Rows from block 4 of a small image classifier, named by matrix and row number. Rows with one number belong to one channel. Each number is 50 + 10 x the weight over its row's rms, rounded and kept within 0 to 99. All counts start at 0. After the name is the row's rms in percent of the matrix's.
Before each channel's rows are labels from the 100 images, of 14976, where the channel reaches its highest value: "responds to" is what is common among them; "peak on" is the class under the peak. Only what is clearly more common there than usual is listed. The data: single toy objects rendered from many sides on busy backdrops.
# convs0: first 3x3 conv (model.blocks.4.convs.0.weight, 144x144x3x3, standardized in use, each kernel summed), inputs 0-143
# convs1: second 3x3 conv (model.blocks.4.convs.1.weight, 144x144x3x3, standardized in use, transposed, each kernel summed), outputs 0-143

responds to: metallic; snowman
peak on: part in the main colour
convs0.18 092:41 50 68 45 40 77 69 38 69 44 52 59 56 55 54 69 47 50 47 59 46 61 46 44 44 32 56 39 51 44 39 57 57 54 44 52 50 44 49 67 41 35 50 56 44 39 52 49 64 49 31 48 45 35 49 49 53 51 43 51 42 73 49 47 60 66 58 56 56 35 52 54 42 61 59 63 48 47 39 70 45 65 54 33 50 60 44 43 56 63 42 55 51 41 41 43 55 39 51 55 58 57 29 63 32 66 63 50 55 54 54 47 32 47 32 46 59 51 46 48 58 45 58 42 54 64 54 55 59 35 39 54 56 30 56 54 52 43 20 52 46 36 54 33
convs1.18 084:46 56 37 50 57 51 51 44 74 49 61 61 48 42 44 58 54 43 59 64 40 52 51 52 48 60 39 43 50 54 44 57 51 34 48 61 47 57 37 62 57 51 44 47 37 50 46 47 71 47 34 71 51 41 24 59 57 48 61 57 56 45 67 57 61 47 39 46 52 56 60 53 52 67 58 52 55 51 47 57 38 54 35 30 39 53 40 65 53 47 51 49 43 41 47 56 57 46 65 59 57 64 56 51 48 67 67 31 50 55 45 50 63 12 61 45 50 52 51 58 52 55 71 39 59 41 59 62 52 51 51 41 49 39 49 43 47 39 42 31 70 29 43 61

responds to: from above
peak on: part in the main colour
convs0.33 104:49 41 58 54 47 56 58 56 47 55 43 56 65 41 34 47 52 56 57 48 74 54 50 55 53 61 42 52 54 33 42 36 52 24 44 53 65 40 71 50 38 42 50 45 57 68 52 46 56 70 48 44 60 54 56 54 45 46 59 66 49 56 54 50 41 31 39 55 40 46 53 45 40 47 47 59 56 63 25 43 52 40 52 48 51 50 40 55 51 53 24 64 41 37 60 53 35 53 36 61 62 39 45 43 53 57 54 44 68 59 44 38 53 51 53 60 46 47 41 56 54 48 73 37 65 50 71 53 43 28 57 49 52 53 42 59 63 19 47 52 46 42 51 66
convs1.33 086:47 75 45 48 50 54 42 48 55 58 43 53 43 48 36 59 68 49 56 23 54 51 58 63 59 61 47 51 44 67 43 28 57 61 37 48 46 46 64 54 56 47 52 59 43 54 52 52 59 52 55 46 77 58 66 56 40 54 55 61 46 52 68 51 36 55 40 55 49 51 49 57 41 49 49 49 38 65 39 52 32 51 67 55 49 55 63 33 63 54 54 41 54 37 54 53 47 58 35 51 52 56 34 50 56 44 41 52 56 42 45 50 62 70 29 74 44 64 45 64 45 52 71 44 36 67 64 47 62 47 53 61 62 58 65 43 57 60 46 53 44 45 28 50

responds to: glossy
peak on: part in the main colour
convs0.9 076:65 50 49 48 42 41 48 25 60 71 61 55 63 47 37 51 24 47 53 47 71 45 45 65 48 35 46 40 59 44 60 39 51 30 52 60 52 48 57 50 50 41 51 70 53 31 46 58 42 61 44 41 60 43 40 48 49 40 50 53 46 50 73 68 58 54 44 43 54 50 48 38 42 49 52 50 57 52 55 51 52 35 56 61 64 63 52 63 37 44 42 59 48 59 56 47 58 51 56 36 59 53 45 54 50 46 56 41 47 59 43 45 65 41 65 66 47 70 45 58 36 59 48 58 36 35 49 46 58 44 39 44 56 34 33 71 47 20 39 50 52 41 57 46
convs1.9 087:38 76 41 35 38 44 58 57 57 63 33 44 41 59 43 61 55 55 43 49 53 44 46 60 60 51 43 44 74 56 69 46 58 67 59 40 57 46 54 54 56 50 41 44 46 51 57 57 43 61 61 57 54 39 75 48 29 41 37 38 46 39 62 51 44 57 43 41 53 36 47 70 53 42 49 46 44 49 42 73 45 48 52 46 62 55 62 24 49 58 42 43 56 51 50 58 52 55 68 30 50 42 40 55 53 53 35 74 55 52 46 48 34 57 32 61 64 49 45 56 49 46 52 46 58 54 67 48 48 60 54 57 52 41 34 64 44 58 53 38 31 49 34 49

responds to: metallic
peak on: part in the main colour
convs0.104 105:39 40 40 42 39 48 55 61 55 53 30 77 46 41 40 52 46 46 59 47 40 59 73 28 57 54 48 52 57 41 65 69 45 33 43 63 46 62 58 45 60 41 42 51 55 43 56 57 53 34 50 42 48 40 63 48 51 64 52 68 40 48 42 58 42 61 45 74 51 52 52 52 49 44 59 45 46 55 76 49 56 44 46 49 47 48 46 35 69 39 57 60 49 48 49 51 46 50 48 48 61 64 44 55 54 53 54 53 46 49 57 57 47 72 51 70 43 45 44 45 54 46 65 37 42 36 40 51 34 57 32 54 59 51 46 49 46 50 43 50 72 14 45 51
convs1.104 118:42 45 42 55 52 63 39 59 45 55 49 64 45 50 46 42 52 60 45 50 40 49 52 52 41 41 41 65 54 46 53 58 59 55 40 56 64 67 56 49 51 58 36 38 59 63 48 48 72 54 51 59 61 55 54 59 66 63 51 42 39 44 37 30 29 67 60 68 51 37 58 50 43 51 46 46 47 45 39 49 51 41 38 37 46 47 49 54 71 44 58 47 50 49 55 36 47 55 42 53 33 63 47 66 39 54 39 52 60 42 61 48 39 53 35 44 58 46 38 66 63 65 82 62 56 40 54 68 41 37 49 49 62 59 62 35 49 35 52 62 80 48 48 52

responds to: metallic; pine
peak on: part in the main colour
convs0.130 105:51 30 55 46 33 41 47 53 51 59 39 47 43 60 45 55 46 42 72 49 55 37 54 51 57 42 36 48 47 52 64 50 75 51 46 42 53 59 53 42 40 49 52 51 36 58 57 69 56 48 48 48 52 46 36 59 50 40 58 45 50 35 56 60 59 37 45 61 57 42 45 38 52 44 53 42 64 51 28 34 40 52 27 44 69 48 47 35 43 62 69 48 41 57 63 66 29 39 51 49 41 68 41 68 55 52 46 35 56 59 50 38 53 57 49 64 55 56 55 43 45 64 61 55 39 75 57 43 45 52 42 43 58 62 58 47 28 51 45 37 45 72 62 58
convs1.130 088:49 69 36 39 32 52 34 47 45 49 41 51 64 39 46 55 54 27 55 50 57 48 50 44 45 58 48 61 52 54 50 60 46 52 53 42 46 60 44 64 36 53 46 43 77 59 39 58 53 39 71 57 51 50 44 53 51 33 52 31 66 26 64 46 62 56 59 46 58 53 36 42 65 29 54 69 43 50 46 50 44 59 54 44 58 59 31 54 49 56 38 57 55 49 57 41 50 44 45 49 43 75 54 49 73 40 41 53 43 76 57 68 46 34 54 30 54 42 51 38 51 52 50 30 58 42 56 39 53 45 58 53 64 40 46 48 42 44 49 45 59 50 63 54

responds to: glossy
peak on: part in the main colour
convs0.89 088:35 48 60 69 56 37 55 56 50 55 69 69 54 46 25 37 53 53 39 50 38 58 42 60 65 58 30 39 48 45 45 52 46 48 43 42 53 41 45 65 43 64 45 58 68 73 52 35 40 63 37 70 35 42 33 42 39 76 51 40 49 51 51 49 29 57 64 54 55 52 53 54 45 46 37 54 47 55 55 49 54 58 40 58 57 41 52 54 39 41 52 48 54 41 36 54 48 52 43 44 68 51 42 51 48 49 48 49 42 52 49 56 32 55 45 38 46 45 63 49 45 54 47 58 60 54 50 34 49 50 49 62 57 45 50 61 27 52 64 61 53 33 66 76
convs1.89 089:50 35 66 72 55 72 41 57 45 48 32 67 42 44 48 60 51 43 64 49 32 39 38 53 36 56 65 46 47 46 46 37 53 48 58 47 66 61 52 61 50 60 37 49 60 48 43 65 44 42 59 52 47 37 56 54 49 37 55 53 48 56 54 49 36 40 51 38 56 63 63 47 45 51 55 55 42 54 37 60 70 70 72 41 44 44 55 65 41 42 36 56 65 50 68 50 43 33 49 52 58 35 56 49 61 48 35 52 59 42 62 54 72 34 35 42 59 58 56 39 36 55 55 53 30 50 47 41 52 45 64 59 60 50 60 54 50 44 46 41 50 73 56 59

responds to: from above
peak on: part in the main colour
convs0.126 089:69 53 52 60 45 64 40 41 47 53 44 34 63 71 49 67 40 53 58 57 65 39 32 29 54 48 30 51 52 45 53 39 46 46 49 49 42 58 54 44 50 41 44 52 61 63 48 67 49 64 62 34 68 52 53 43 48 53 41 41 40 52 46 35 55 51 45 54 48 56 42 73 31 49 66 50 52 53 34 45 69 35 50 64 39 51 34 35 49 50 57 61 44 53 52 53 64 48 54 49 53 69 67 46 50 55 35 43 54 35 50 34 51 58 53 53 65 55 47 37 57 54 46 50 73 51 45 43 50 55 40 65 55 37 47 54 39 33 35 46 71 42 57 35
convs1.126 104:64 61 36 46 51 45 53 53 55 34 31 43 51 51 39 66 57 55 55 44 55 38 44 53 48 41 51 27 47 43 55 44 47 48 59 46 55 54 40 50 55 47 65 47 39 54 26 43 55 48 44 70 36 33 51 40 53 48 60 53 56 55 65 56 36 70 47 50 58 47 48 43 48 44 55 44 37 35 66 64 56 59 61 41 66 64 46 56 48 53 36 54 38 30 67 52 61 50 43 53 38 49 47 44 53 56 35 66 51 57 46 32 74 32 55 40 52 43 47 42 51 28 32 41 50 45 45 40 49 74 40 59 47 52 42 56 48 43 63 34 40 55 57 37

responds to: glossy
peak on: part in the main colour
convs0.124 083:46 43 57 57 36 60 42 36 53 50 45 53 61 48 39 46 27 44 53 55 50 57 71 48 41 41 59 49 55 58 38 34 51 67 54 43 62 55 44 73 34 52 50 63 34 43 60 55 42 47 44 44 59 54 39 51 67 53 53 46 52 55 44 50 31 37 48 63 61 59 52 55 56 48 60 60 68 52 49 47 55 49 53 45 40 47 50 62 56 50 71 62 52 43 52 48 63 36 58 44 60 69 30 45 30 54 57 32 40 47 56 40 50 49 43 44 52 60 66 42 44 44 39 80 56 52 38 54 47 45 33 37 42 50 49 32 74 53 69 47 56 33 57 56
convs1.124 077:44 49 49 54 59 56 65 54 62 59 36 55 48 59 54 49 43 53 73 57 43 48 30 62 61 52 32 41 68 48 45 45 51 62 55 53 48 54 27 57 44 49 48 52 41 36 41 53 48 46 43 47 38 53 51 41 59 62 42 50 62 53 49 50 48 36 82 62 42 64 57 69 36 55 63 50 48 58 42 53 57 41 51 43 49 62 58 68 43 62 48 61 54 68 63 40 58 44 51 63 61 56 52 51 58 59 61 42 46 65 43 52 48 35 32 63 50 61 48 57 58 48 44 57 66 34 43 36 43 68 62 56 45 48 47 48 67 56 34 55 24 60 43 38

responds to: glossy
peak on: part in the main colour
convs0.22 110:45 31 47 55 53 67 49 61 61 48 57 57 68 33 63 58 39 59 46 58 35 47 53 56 43 52 65 47 45 48 43 39 45 45 62 62 35 62 34 42 60 35 55 46 45 43 62 30 50 55 36 50 55 43 54 47 52 54 50 49 59 56 39 56 59 37 65 60 40 37 64 50 68 54 62 66 42 59 50 51 55 51 49 63 38 41 39 49 52 36 38 67 50 45 41 55 25 50 49 57 52 44 63 48 36 54 73 31 56 47 45 47 46 53 67 54 55 63 56 37 39 24 49 41 50 56 44 40 42 61 71 65 59 64 44 61 47 36 43 38 43 48 49 49
convs1.22 110:52 45 44 58 65 65 63 49 69 45 53 47 63 61 59 50 52 48 45 59 37 29 43 65 48 41 62 50 54 72 39 55 42 52 56 38 66 37 47 50 38 39 53 61 77 43 72 47 43 55 47 37 46 58 35 31 59 51 53 45 48 52 35 41 37 49 38 40 38 47 36 39 56 47 56 70 55 42 51 50 50 60 44 48 40 31 39 64 52 51 51 35 53 42 54 57 53 58 34 49 40 34 64 73 54 34 48 52 54 40 48 53 31 69 43 59 37 53 42 41 35 49 34 56 48 51 45 42 37 48 52 52 43 51 43 52 55 40 60 47 33 42 44 51

responds to: metallic
peak on: part in the main colour
convs0.48 079:44 50 54 44 42 39 56 43 67 44 54 58 40 52 62 49 43 34 57 45 71 37 26 45 48 49 46 58 70 53 33 47 60 51 49 42 33 52 59 49 48 56 32 46 33 59 50 33 70 45 54 68 44 41 50 54 45 59 54 65 56 52 49 39 58 57 46 53 47 47 33 52 42 26 44 65 51 62 82 42 66 67 40 50 41 58 53 56 42 63 60 67 45 51 56 51 31 60 55 39 39 58 38 49 50 49 50 31 60 73 45 52 42 57 57 53 48 53 52 57 38 61 62 54 50 56 53 51 42 48 36 35 41 57 64 54 36 52 44 53 60 50 49 38
convs1.48 086:40 65 70 47 59 41 64 56 48 50 38 33 40 51 32 52 36 44 56 46 40 47 47 51 62 61 42 63 47 41 60 49 67 47 58 55 59 60 45 36 56 45 48 63 69 61 41 37 54 41 43 58 45 42 59 59 51 38 48 34 51 43 59 30 27 55 60 35 60 51 55 72 53 33 42 45 64 56 30 52 50 48 46 45 62 70 43 60 63 42 57 65 56 54 54 48 49 44 48 50 51 60 30 50 53 44 42 47 68 51 54 52 50 66 48 48 72 48 48 40 41 55 49 57 38 49 62 46 76 44 46 22 54 62 53 58 53 54 53 56 42 61 63 54

responds to: glossy
peak on: part in the main colour
convs0.120 130:42 64 53 56 48 30 64 55 48 55 56 44 46 52 40 46 62 54 46 58 74 56 34 52 58 50 39 63 57 68 48 34 58 60 44 57 45 53 64 49 48 60 48 52 51 31 58 60 65 46 42 63 52 48 67 43 59 50 50 41 37 64 53 39 63 52 41 51 58 51 51 51 40 50 49 32 36 34 35 36 67 52 41 49 51 56 61 72 48 60 54 49 46 52 56 49 37 45 46 52 25 66 41 38 57 39 39 49 36 41 58 64 47 62 58 77 59 53 53 43 54 56 63 45 50 44 25 47 35 41 44 34 52 39 56 53 51 33 42 33 53 62 54 51
convs1.120 101:34 38 50 40 48 44 62 51 55 51 41 42 57 77 32 53 46 35 32 39 59 51 25 60 55 48 55 53 41 72 45 46 51 34 63 46 62 42 50 49 47 49 34 52 52 52 50 46 59 56 57 54 52 49 76 49 41 30 35 65 50 48 37 49 46 50 36 59 65 55 44 63 53 28 50 61 38 55 43 52 66 57 40 43 54 58 54 47 49 48 55 43 62 51 65 45 54 52 52 55 21 58 46 47 38 43 45 64 46 32 45 57 49 69 39 43 47 39 55 60 56 42 49 42 53 71 55 57 61 50 42 44 35 43 47 69 51 60 62 52 47 70 44 56

responds to: metallic
peak on: part in the main colour
convs0.134 112:68 31 55 43 38 61 54 54 39 38 58 53 53 51 60 60 49 52 48 55 57 69 36 40 57 58 30 48 62 53 66 46 82 50 48 46 44 66 48 30 51 52 53 57 37 44 48 42 55 45 57 55 50 50 65 52 53 54 55 31 65 44 46 44 53 57 58 46 43 57 54 57 50 37 37 41 59 46 28 47 50 62 52 44 53 55 45 60 47 58 52 53 42 53 54 54 16 50 54 38 37 63 52 60 51 71 39 48 63 57 60 37 64 55 61 43 50 52 43 49 23 66 70 50 26 47 55 50 36 56 38 54 54 42 55 44 37 46 48 42 42 47 58 47
convs1.134 094:54 54 52 42 45 57 36 51 45 36 33 54 54 49 83 58 77 55 51 58 58 68 34 40 47 50 42 74 49 37 41 63 62 42 39 46 51 52 57 62 52 53 42 52 62 50 52 52 53 44 66 46 28 52 37 60 44 49 40 27 52 44 64 41 60 47 43 55 51 57 48 51 60 44 53 46 43 55 59 50 37 75 64 48 53 53 29 68 54 71 48 50 48 48 47 54 45 25 41 53 46 42 52 55 50 46 48 50 48 67 52 52 34 44 45 49 51 60 48 46 47 40 70 35 66 50 45 54 50 50 63 50 61 46 31 55 59 47 44 52 67 36 58 41

responds to: glossy
peak on: part in the main colour
convs0.50 081:41 31 38 39 27 55 62 55 54 57 59 50 57 27 40 68 44 47 48 52 45 47 59 58 37 62 47 56 50 53 44 44 51 59 67 50 53 41 47 36 45 52 43 50 49 60 51 47 48 63 61 60 56 57 71 52 47 65 43 45 46 49 55 52 56 39 54 52 54 29 59 56 58 45 67 62 49 64 59 76 57 58 37 51 41 44 50 59 60 43 47 50 55 61 32 32 49 66 70 41 51 46 38 32 40 40 48 20 44 42 57 56 57 46 39 59 44 56 56 37 57 54 45 57 73 48 51 41 30 52 65 52 55 50 45 62 42 51 43 35 46 41 50 36
convs1.50 099:49 50 58 43 49 46 19 41 64 34 40 59 40 45 55 43 53 56 49 46 54 37 50 60 48 43 40 46 49 64 43 40 47 46 59 47 56 68 62 45 55 45 56 50 69 42 53 62 60 56 52 45 36 63 63 27 34 53 50 34 43 46 48 62 18 41 47 58 53 43 52 52 53 48 45 46 36 69 48 49 51 51 54 39 51 48 60 48 62 51 57 76 57 28 45 60 35 57 33 54 51 36 47 82 58 42 34 58 68 35 51 50 49 62 65 54 51 61 36 43 41 41 36 52 39 55 44 58 48 50 47 51 51 52 46 50 54 54 52 58 38 48 42 54

responds to: glossy
peak on: part in the main colour
convs0.90 123:76 42 47 60 49 68 58 56 37 51 58 46 71 36 54 38 54 57 45 53 38 59 45 40 53 58 42 67 55 45 41 40 57 52 40 53 51 49 39 71 41 48 60 62 58 40 56 67 60 30 59 43 67 33 36 56 39 46 56 48 42 37 46 54 48 48 61 47 63 43 60 45 44 48 31 60 58 42 43 40 53 53 61 57 59 49 47 50 48 53 40 29 58 62 48 60 24 57 52 60 18 40 54 67 46 47 54 42 52 60 57 44 50 48 46 58 47 48 40 59 58 53 42 48 47 58 40 55 52 53 67 47 60 48 46 28 50 36 37 39 35 50 55 68
convs1.90 100:44 55 49 61 52 79 68 46 55 65 39 46 83 58 40 10 60 54 40 58 46 50 60 52 51 36 50 50 41 28 44 53 44 38 65 38 45 57 49 41 47 42 43 65 55 46 48 48 42 46 43 48 74 51 33 42 59 55 73 51 54 59 42 38 55 43 44 51 60 50 55 54 52 48 52 51 57 60 47 40 71 35 34 57 36 43 65 59 44 39 45 54 66 50 46 53 50 42 36 51 50 48 43 52 39 62 58 34 52 42 50 36 68 47 53 52 55 55 53 50 47 51 46 39 54 43 46 65 45 58 61 59 51 51 45 57 57 58 46 50 61 34 43 46

responds to: metallic; from above
peak on: part in the main colour
convs0.131 090:42 33 51 46 48 46 45 55 47 61 51 59 44 37 42 34 51 52 50 48 66 48 43 45 64 64 34 62 52 53 35 49 47 50 47 56 55 56 40 62 39 60 58 57 56 41 62 57 53 52 40 71 38 55 28 60 49 55 34 58 36 40 56 53 30 36 33 71 50 59 55 39 36 52 42 55 53 59 34 51 43 40 64 50 52 61 54 46 60 57 48 64 56 57 55 58 62 45 57 72 63 51 48 49 55 45 44 40 36 44 38 46 24 50 32 55 47 55 46 57 54 38 57 60 65 61 60 42 45 55 45 47 61 65 50 40 59 33 38 66 50 21 62 57
convs1.131 102:37 49 46 55 41 56 43 54 57 57 60 32 55 54 36 25 42 59 51 57 44 48 41 44 46 34 55 51 49 47 50 68 38 60 46 48 58 44 50 46 40 58 42 50 60 73 70 43 39 47 42 53 69 39 51 66 61 49 38 71 54 48 40 60 28 54 37 44 54 37 49 52 47 40 64 45 43 62 72 57 49 32 39 60 45 46 50 52 51 34 57 51 35 50 62 38 50 24 37 40 40 66 56 39 35 43 49 66 61 48 52 54 37 44 46 61 40 44 60 52 69 58 52 55 42 69 47 58 48 45 61 56 61 51 60 44 39 57 58 36 52 54 58 56

responds to: metallic
peak on: part in the main colour
convs0.43 104:54 52 57 65 50 45 60 33 56 67 44 52 56 62 27 37 50 57 54 53 51 46 56 53 48 62 25 46 67 46 42 36 58 38 38 54 47 54 77 53 41 57 62 56 31 36 57 44 25 50 57 56 60 47 49 57 61 59 52 36 40 43 66 63 26 64 64 45 49 50 64 56 48 50 49 45 50 49 32 55 59 59 41 45 68 49 58 53 57 56 37 45 47 33 63 44 27 50 61 48 42 59 54 46 57 56 58 41 44 51 45 48 40 63 71 59 49 46 46 49 46 45 49 50 52 55 36 49 51 49 48 50 64 55 59 45 43 26 34 55 58 51 42 66
convs1.43 090:45 62 55 38 66 56 60 58 52 63 51 38 46 57 55 58 52 35 31 46 67 51 52 46 55 49 52 56 45 58 54 53 53 47 49 41 57 43 68 56 70 56 46 46 50 64 53 53 50 66 66 57 53 46 75 61 52 42 29 42 29 58 68 54 61 66 50 59 64 43 62 52 61 47 58 42 27 44 49 47 57 60 58 68 72 47 50 43 61 69 47 54 61 60 37 45 46 56 50 45 43 50 63 49 52 45 43 67 76 45 48 48 45 60 54 51 38 61 58 62 52 35 53 61 45 35 47 60 57 41 57 64 42 60 50 53 64 57 55 53 43 77 52 45

responds to: metallic; yellow; orange
peak on: part in the main colour
convs0.64 098:44 66 60 49 42 47 45 43 58 40 50 55 48 60 53 70 34 53 36 51 39 49 55 42 41 60 42 48 63 42 48 61 37 51 55 62 52 52 62 61 46 48 40 44 63 40 51 71 54 61 44 42 43 43 43 53 50 56 29 56 39 58 60 52 54 57 39 44 53 44 46 63 50 68 57 61 51 60 52 54 60 46 48 49 39 43 57 39 57 53 53 53 57 50 68 49 70 33 41 51 42 44 43 55 72 45 34 36 58 52 49 42 28 32 54 37 62 59 65 40 71 46 55 48 48 65 51 32 47 33 39 60 40 58 49 48 59 24 47 36 68 33 41 63
convs1.64 089:49 53 50 63 38 42 32 42 33 53 65 44 57 42 35 50 48 55 45 58 30 45 51 33 60 51 37 59 44 44 49 41 47 37 63 48 35 63 29 51 48 55 60 33 40 59 35 65 38 34 49 52 53 54 43 61 30 40 53 60 63 53 43 53 65 56 49 58 45 52 44 45 40 67 62 40 50 38 50 51 46 63 38 40 77 45 44 40 58 51 66 33 31 47 53 60 43 41 58 53 53 61 45 37 59 44 37 62 40 67 50 46 61 42 51 52 52 51 44 62 50 48 51 64 49 53 42 43 51 42 48 40 34 43 58 62 46 41 36 42 62 31 46 69

responds to: from above
peak on: part in the main colour
convs0.110 104:27 46 61 58 26 71 57 58 60 46 57 62 60 39 39 45 33 35 53 53 60 50 59 57 45 50 48 63 55 45 43 59 55 50 49 48 53 55 57 56 34 41 53 59 38 65 52 51 48 69 40 47 66 48 27 61 53 52 47 35 53 50 65 55 62 48 43 65 52 72 55 56 40 54 50 54 55 56 65 30 43 50 44 34 36 48 65 47 52 51 34 60 36 53 47 50 34 46 55 67 47 43 44 48 51 48 62 52 52 52 60 37 33 51 60 56 61 48 43 56 50 29 53 45 57 43 51 48 52 73 42 49 40 35 50 33 54 19 52 56 48 57 47 61
convs1.110 094:54 44 61 76 63 58 69 27 49 41 41 64 62 66 41 68 57 52 59 55 46 56 51 35 54 60 58 58 56 52 28 69 38 35 54 46 38 55 66 60 42 41 73 69 59 51 40 67 35 49 36 54 49 57 38 54 53 49 53 67 47 63 52 26 57 62 47 56 48 53 40 56 47 30 43 55 61 46 32 51 40 59 58 56 45 43 57 43 68 53 43 47 53 52 62 57 51 52 51 63 47 44 49 48 45 52 70 42 51 48 57 47 54 61 35 40 49 54 51 39 46 33 51 56 35 57 61 64 59 45 52 50 51 56 62 59 53 50 36 50 58 56 64 58

responds to: glossy
peak on: part in the main colour
convs0.17 101:46 41 47 43 65 61 42 57 55 46 60 51 53 41 53 50 34 71 39 50 37 56 60 59 56 73 44 56 47 69 60 44 40 52 55 56 42 54 43 29 55 58 54 52 41 60 60 43 54 64 46 38 45 44 59 54 40 50 64 53 51 54 51 63 44 38 49 60 34 33 43 44 56 61 55 61 36 51 56 51 53 55 26 39 36 59 49 45 58 55 44 53 54 41 48 65 36 59 52 67 63 31 42 49 46 35 55 26 58 55 45 49 64 61 66 54 50 65 56 51 22 50 50 39 71 66 40 51 52 53 52 46 45 52 43 53 31 39 30 54 47 31 43 47
convs1.17 114:56 49 44 53 55 54 39 42 62 34 52 56 36 57 49 42 52 56 36 31 52 34 58 40 47 52 46 37 54 94 41 53 43 55 63 54 39 35 42 45 45 46 57 61 61 42 59 56 47 59 59 38 46 48 61 30 46 64 44 60 54 48 27 42 33 35 52 56 47 48 43 39 53 50 46 53 57 55 57 40 45 62 39 46 48 58 37 48 49 39 53 31 49 23 56 65 43 54 48 55 44 22 46 58 49 32 55 40 50 56 57 49 49 60 53 45 57 42 46 29 57 45 32 50 58 59 57 44 47 43 61 52 37 60 53 33 50 56 59 36 42 54 46 58

responds to: metallic
peak on: part in the main colour
convs0.84 098:40 65 36 55 41 46 43 51 63 62 51 48 52 53 50 43 35 61 42 44 40 46 57 42 50 36 55 59 49 61 66 35 43 50 68 61 50 58 46 63 58 58 55 54 53 52 47 71 57 46 38 37 31 58 34 49 25 51 28 61 30 43 55 51 50 55 38 50 42 64 55 44 61 51 52 57 39 56 40 63 63 45 47 67 48 47 59 33 63 53 57 44 51 57 36 65 55 70 55 46 57 48 50 57 38 38 45 43 35 58 57 48 28 60 33 65 58 54 54 58 60 35 44 35 43 55 58 49 42 59 50 54 44 52 68 52 62 25 58 50 55 42 39 43
convs1.84 084:37 27 61 69 57 46 46 59 53 74 60 39 45 40 32 47 39 62 60 51 36 46 56 51 50 53 43 64 49 75 58 40 72 39 60 46 46 47 58 57 56 41 55 48 45 40 66 30 41 49 46 36 51 46 74 51 46 44 32 64 54 43 51 47 37 56 33 60 53 47 43 32 66 46 52 64 54 43 29 44 46 44 53 63 48 55 46 57 53 54 56 54 49 59 41 42 44 71 50 43 55 39 56 57 58 47 42 67 64 61 58 57 55 54 35 64 48 51 43 66 43 51 50 67 55 26 56 43 47 58 52 52 42 47 57 48 53 47 42 68 53 60 46 58